Weights of a small image diffusion model.
Data: trained on pictures of board games with random positions, seen at a slant, 60.9 epochs.
Rows from block 3 of a small image diffusion model, named by matrix and row number. Rows with one number belong to one neuron. Each number is 128 + 32 x the weight over its row's rms, rounded and kept within 0 to 255. All counts start at 0.
Before each neuron's rows are labels from the 100 images, of 14848 (inputs lightly noised), where the neuron reaches its highest value: "lies over" is the class under the peak. Only what is clearly more common there than usual is listed. The data: pictures of board games with random positions, seen at a slant. In brackets: how many of the 100, against the usual share in percent.
# fc1: MLP up (model.blocks.3.mlp.fc1.weight, 640x160), inputs 0-79
# fc2: MLP down (model.blocks.3.mlp.fc2.weight, 160x640, transposed), outputs 0-79

lies over: piece of the first side (27 vs 2.5)
fc1.92 [142 168  89 151 146 108 129 143 123 120 112 105 144 128 101 116 169 108  71 114 102 100 146 159 106 123 141 122 153 182 100 148 145 131 131 136  91  96 157 181 147 158 161 117 156  95  83 148  82  64  87  73 101 134 130 169 131 119 117 163 105 192 132 142 107 121  68 132 141 126 201 199 131 145 103 108 178 162 169  73]
fc2.92 [145 102 148 110 112 119 163 115 142 100 164 185  77 147 127 163  86 127 159 108 158 189  99 113  95 132 139 109 111  52 164  74 131  93 109 138 156 148 197 111 110 101 136 140 139 187 143 185 109 145 199 148  93 152 132 125 113 114 134 162 150 155 148 127 162 135 181 137 108 163 160 103 117 105 225 150 115  91 130 142]

lies over: piece of the second side (52 vs 2.3)
fc1.356 [ 95 123 128 102 170 147 126 136 134 122 165 144 121 190 102 104 122 150 132  97 158 173 149 134 174 111 183 117  49 128 133 169 104 197  98 182  95  60 169 101  74 104 148 100 109 109 103 127 144 113 119 165 143 105 133 134 150 195 167 115  97  99 161 146 255 158 118 119 163 106 124 120 107 155 145 121 138 146 134 121]
fc2.356 [175 168  90 159 147 149 117  81 147 155  58 132 128  74 116 157  90 136 134 183 112  77 136 117 152 182  64 136 180 164 103  83 150  49 136 117 154 188  87 131 138 120  91 178 155 119 140 133 128  85  57 123 123 121  98 161 150  87 128  65 118 107 113  94  46  90 114  81  62 147  97  95 124  96  64 110 132 146 130 163]

lies over: piece of the second side (80 vs 2.3)
fc1.427 [136 107 117 140  78 166 146 109 182  76 138  89 129 119 122  95 105 148 136  86 127 170 183 169 176  76 166 170 117 155 155 133 140 128  91 169 184 136  60 137 110 153 104 129 124 161 144  61 109 130 131 173  93 136 143  90 126 130 175 114 116 124 118 144 132 170 190 105 128 145 160 103 109  85 108 134 124 110 162 127]
fc2.427 [137 149 111  47 171 160 126 169 113 146  96 148 110 136 167 115 173  88 154 182 135 101 131 132 148 111  90 114 139 113 132  79  87 117  37 152 168 124 120 177 123  97 163 119 161 117 108 129 113 143 126 124 183 133 101 118 145 141 117 120 126  99 144 108  70  68 103 163  78 115 107 114 123 104  89 189 111 114 140 149]

lies over: table (100 vs 36)
fc1.323 [162 138 123 149 106 154 141  70 151 158 166 135 177  85 156  91 157  67 179 148 149  98 150  97 155 129 104 163 179 164 100 142 162 134 120 114 124  95 176 148  78 155 141  64 117 143 114 111 158 134 162 105 122 135  87 141 167 130 132 141  92  61 106  93 126 151 117 144 112 124 105 138 156  78 149 149 116 161 160 111]
fc2.323 [173  79 173 111 142  86 149 164 139 107  89 141 115 174  57 176 152 138 117 159  88 137 116 181 112 156 124 110 118 119 139  95 110 149 143 151 175 172  55 156 169  91  88 180 177  94 132 131  79 124 110 169 171 109 187 115  92 119 123 100 114 175 121  90  91 150 138 111 122 129 161  87  88 134 132 179 109 109  86 130]

lies over: table (100 vs 36)
fc1.631 [ 86 132 103  78 163 148 159 102 112  86 135 102 144 126  88 191 118 120 167 104 173 107 142 105 115 130 157  83 104 113 159 133 142  87  88 111  97  92 164 147 151 130 114 168 171 154 155 130 143 136 144 188  63 154 160 101  89 202  95 159 115  79 136 191  72 177  85 115 139 140  84 120 147 132  91 160 122 113  93 147]
fc2.631 [136 181 108 191 163 113 116 140 144 100 156 141  78 155 113 114 103 162  74 213 168 167 150 128 168 152 178 146 136 160 104 156 169  89 132 121 114 158 136 179 130  77 118 166 152 152 113 115  93 108  94 176 148 131  94 105 114 116 126 136 110 105  76 182 139 184 136  89 146  51 118 115 112 128  68 135 141 119 121 158]

lies over: board (90 vs 59.3)
fc1.90 [151 164 107 103 120 160 133 165 118 136 112 151 166 140  95 149 138 150 159 121  64 111  75 157 137 182 113  81 141 146 132 157 124 135 117 161 109  85 156  98 113  98 103 117 196 123 127 135 110  70 109 121 146 141 150 137 147 198 134 143 125 102 188  96 200 204  99  75 110 147 112 113 100 137 124 100 188 123 109 111]
fc2.90 [101 106 152 152 132  87 103  99  81 115  97 130 103 156 141  89 140  67 129 117 167 155 172 136 116  44 162 137  84 115 128 153 116 112 103  66 148 129  69 106 136 148 119 180  73 102 130  85 128 151  83 107 105  95 130 116  91  73 146 109 140 112  87 148  84  26 121 191 152 101 121 116 119 159 116 149 122 143 157 200]

lies over: piece of the second side (26 vs 2.3); piece of the first side (25 vs 2.5)
fc1.37 [106 142  90  70 163 120 177 113 162  83 157  94 154 149 114 124 130 150 119 157 131  90 135 151 135 175 175 150  89 138 146 111 129 123 134 100 127 137 106  71 140  67 143 206 122 140 130 125  90 111  61  98 127 156 160  33  72 153 125 142 139 104 125 148 110 145  95 130 163 117  87 165 145 136 101 127 123 131  71 182]
fc2.37 [ 87 129 153 157  75 164 162 202  41 142  96 107 102 122 134 137 170  73 112 112 197 111 179 134 103  99  77 112 102 132 168 154 106 207 126 116 154 172 107 163  71 158  95  65 171 130 125 147  83 133 144 155 144 115 142 158 150 131 129  97  95 125 159  88  69  77 148 134  91 134 184  94 147  93 175 156 153 129 182 116]

lies over: table (100 vs 36)
fc1.181 [176 130 172  86  86 122  86  81 132 150  92 125 164 175 147 140 153  71  76  70 123 152 168 119 142 175 143 161 201 157 117 118 147 149 118 162 134 120 174 179 124 130 116 141 120 138 159 125 168  83 198 115 174 108 164 126 130 115 133 136 131  94  93 144  58 145 164  86 132 101 105  89 137  71 134 107 170 151  85  94]
fc2.181 [ 94 133 172  92 105 157  80  99 175  89 110 126 112 114  94 111 110 107  92  91 171 117 143  75 148 146 159 106  92 114 110 125  85 132 132 111 124 193 141  99 123 113 169 142 187 175  98 183 145 104  80 102 126 168 195 141 163 139 142 119  97 123 158 131 177 109 149 141 118 189 152 174  80 144 124 178  90 135 135 165]

lies over: piece of the second side (43 vs 2.3)
fc1.329 [128 153 136  99 162 124  83 194 121  99  66 135 153 149 168 148  96 149 125  56 179  83  97 168 128 130 168  94  88 165 116 150 142 136 116  78 131 141 127 132 137 105 132 113  80 147 116  76  81 191 108  72 170 116  98  73 126 120 172 157 177 159 135  78 188 159 167 154  98 131 125 100 179  83 110 130 103 121 159 145]
fc2.329 [132 158 133 127  71 123  94  76 130 110 109 145 158 170 138  88 138 113 139 177  89 151 190  96 178 138 112 136 155  87 162 117 103  65 131 164 186 127 134 105 166 141 160 121 169 126 163 117 130 115 111 127 159 133 116 141 144 133 146  61 173  97 122 127 174  66 150  86 154 119 158 101 165 140 135 145 102 104 102 157]

lies over: piece of the second side (46 vs 2.3)
fc1.612 [110 143 161 126 102 158 177  90 182 132 165 180 145  94 172  99  97 172 118 119  92 102 194 150 119  86 165 117 128  60 161 148 114 131 146  69 164 123 114 198 128 184  71 130 110 123  84 115 125 169 145 123  71  79 122 139 187  99 210 114 148  83 115 138 135 109 187 112 129  92  92 110 140 145 160 120 140  76 150 122]
fc2.612 [ 91  70 168 169 144 108 141  82 171 164 144 180 131 109  98 113 153 122  91 122  99 135  98 182 117 176 167 153  98  87 136 126 171  45 133 111 114  79  91 122 115 149 118 135 111 109 172  81 123 178 164 174 173 114 143 152 109 116 120 134 119 144 183  88 173 137 185 101 142 170  96 131 134 174 188  60 187 148 133 102]

lies over: table (83 vs 36)
fc1.564 [162  98 142 159 157 189  91  54 165 103  97 145 130 126  96 128 144 109 108 124 119  92 175  93 110 104  99 118 115 150 130 133 127 155 171 104 136 110 152 122  76 104 148  78 114 121 151  79 127 125 143 124 146 151 130 132  95 160  80 190 132 128  95 130 149 135 127 104 204 103 146  99 105  89 110 150  97 148  69 111]
fc2.564 [ 85 138 130 116  97 101 131 141 156 102 122 109 145 172 170 151  55  61  61 129 162 126 179 115 131 144 153 136 202 101 105  85 127 196 153 152 154  94 137 138 187 146 111 132  99 129 154  95 165 136 153 157 161 114 123 100 125 123 116 103  97 140  82 115  81  97 180  72 138 145 195  97 140 159 155 160  89 150 123 172]

lies over: table (100 vs 36)
fc1.291 [121 139 101 121  76  97  86 147 128 142 123  80 142 137 144 109 132 121 153 163 129 128  83 115 128  70 112 155 153 122 127 108  94 127  58 155  93 125  94 112 138 187  88 154 134 126 117 138 102  78 104 162  97 128 156 176 117 117  95 152  97 140  69 154 134 146 178 146 121 151 164  96  47 213  61  92 121 153 164 114]
fc2.291 [174 126 119 146 121  90 125 125 102 102 153 145 118 123  81 184  91 141 101 157 173 112 171 161  72 165 159 120 105 155 124 172 136 100 123 106 154 151 124 141 123 129 133 119 109 131 117 105 153 153 152 104 134  90 124  96  87 196  98 103 160 142 158 124 154 119  73 110 102 104 102 117 126  76 154 129  76 129 120 125]

lies over: piece of the first side (58 vs 2.5)
fc1.227 [121 152 168 101 127 151 138  26 165 155 149 201 102 150 144 187 186 118  92 154  44 149 155 109  93  49 159 173 130 144 133 119 128 175 117  88 153  95 140 115 145 124 163 125  70 150 150 195 150 107 140 184 144 120 161  98  73  75 126 108 122 122 125  93 135 132 146 112  85  58  97  59 125 164 124 100 109 160 148 114]
fc2.227 [142 102  59 126 107 134 127 206 149 103  78 154 132 132 126  92 143 134 133  72 163  60  73 132 141 136  85  93 119 128 133 108 166 127 128 138  81 120 104 148 128 132 160 125 151 132 104 107 116 112 195 104 146  93 163 144 160 167 152 122  72 182 112 167 119 110  64 137  69 147 193 171 113  99 162  66 123 127  86 105]

lies over: table (99 vs 36)
fc1.603 [129 107  61  51  99  79 136 123 165 133 169  98 144 133 137  95 119 101 134  97  73 134  80 145 142 132 153 131 108 124  94 103 143 153 110 147 124 102 112 129 116 120 122  44 190 118 112  77  97 123  99  92 105 124 112 152 123 119 136 135 106  90 134 167 123 108 138 118 185  83 136 128  88 138  66 169 112 112 150 102]
fc2.603 [132  43 203 105  78 123 143 154 137  88  85 111 156 121 167 104 114 127 116 133 116 145 142 154 154  97 111 160 149  80 117 165 139 151 144 110 150  88 117 109 138  78 121  96  95 174 158 170 165 130 147 142 146 180 117 157 230 129 163  88  40 120 100 150 139 153 161 152 162 143 134 134 141 194 205 121 139 134 127 132]

lies over: board (100 vs 59.3)
fc1.554 [196 171 176 153 104 149  82 161  94 109 164 198 150  99 138 137 167 140 135  87 101 135 145 123 160  79 150 143 118 157 131  44 114 144  64 123 118 137 169 160  75 164 202 128  85 113 156  77 157 109 140 133  88 156 133  71 114 134 134 136 121 178 117 168 137 153 144 146 151 137 141 100 132  51 126 178 102  88 120 131]
fc2.554 [158 106 146 159 129 149  59 195 132 125  92 121  98 166  97 131 166 106 174  68 108 126 129 163 170 133  44 119 103 145 157 129 127 130 172 159 114 157 195 141 105 158 180 109 123 140  58  83 185 130 114 175 135 120 150 147 130  80 136 131 134 109 163  94  88 110 141 167 118 158 145  78 120 188  79 124 102  76  97 122]

lies over: table (60 vs 36)
fc1.498 [125 187 129 136 143  99 130 155 157 175 103 171 155 178 156 171 126 147 115 181 186 120 132 137 119 158 114 134 170  69 177 101 112 146 227 149 188 116 109 165 146 120 132 154 135 148  90 108  79 133 119 196 130 158 121 162 105 154  91 156 153 119  56 175 180 104 146 109 101 116 210 175 134 122 147 112 116 156 109 165]
fc2.498 [199 123 111 113 177 128  94 136 135 118 157 111 121 134  93 101 149 106 146 133  22 171 139 131 106  84 118 143  71 162 113 116 179 118  77 148  88 109 139  95 111 159 149 115 103 127 114 153 201 109 158 112 107 119 122 121 152 124  63 106 140 116 199  58  86 157 170  80 105 131 108 150 141 101  79 130 191 143 101 156]

lies over: piece of the second side (38 vs 2.3)
fc1.289 [132 147 159 108 122 108 108 105  76 133 119 122 143 128  85 150 111 177 131 108 103 119 185 115 120 118 121 151  66 148 139 104 156 137 125 141 134 144 140  52  83 104  44 143  73 120  97 106 118  75  78 161 114  66 139 196 156 132 174 138  95  90 156  77 126 159  88 139 115 110 107 117 122 120 148 151 114  96  66 122]
fc2.289 [109 103 132 121 145 147 152 168 127  89 145 141 157 120 155  76 126 121 120 112 128 118 108  97 116 133 138  91 173 138 104 155 133 191 162 103 130 113 136 142 152 143 198 117 129 149 145 144  92 182 177 134 161 207 111  63 140 102 130 108 155 151 149 142 112 103 142 146 144 163 109 101 155 101  83 140 150 105 186 146]

lies over: board (100 vs 59.3)
fc1.3 [128 103 141 106 109 169 111 147 166 115 110 116 110 100 133 166 133 186  92 183 120 148 158 105 156 191  18 152 154 120  84 141  85 128 178 128 139 142 122 149 107 145 162 115 155 148 104 126  86 116 122 136 132 220 133 122  54  97  90 200  97 109 124 185 149 186 132  87 167  95 131 117 109 153 167 133 124  92 131  96]
fc2.3 [120 122 142 162 131 140 131 144 125  56 106 130 132 129 172 119 153 144 154 140 127 109 122 121  97 158 127  86  99 159 126 117  88 137 123  79 135 114 104 106 157 143 113 108 133 156  94  88 140  95 168 119 113 144 144 117 145  55 165  89 118 133 152 156 120 138 125 115 120 124 116 122  41 150 197 144 154 118 158 163]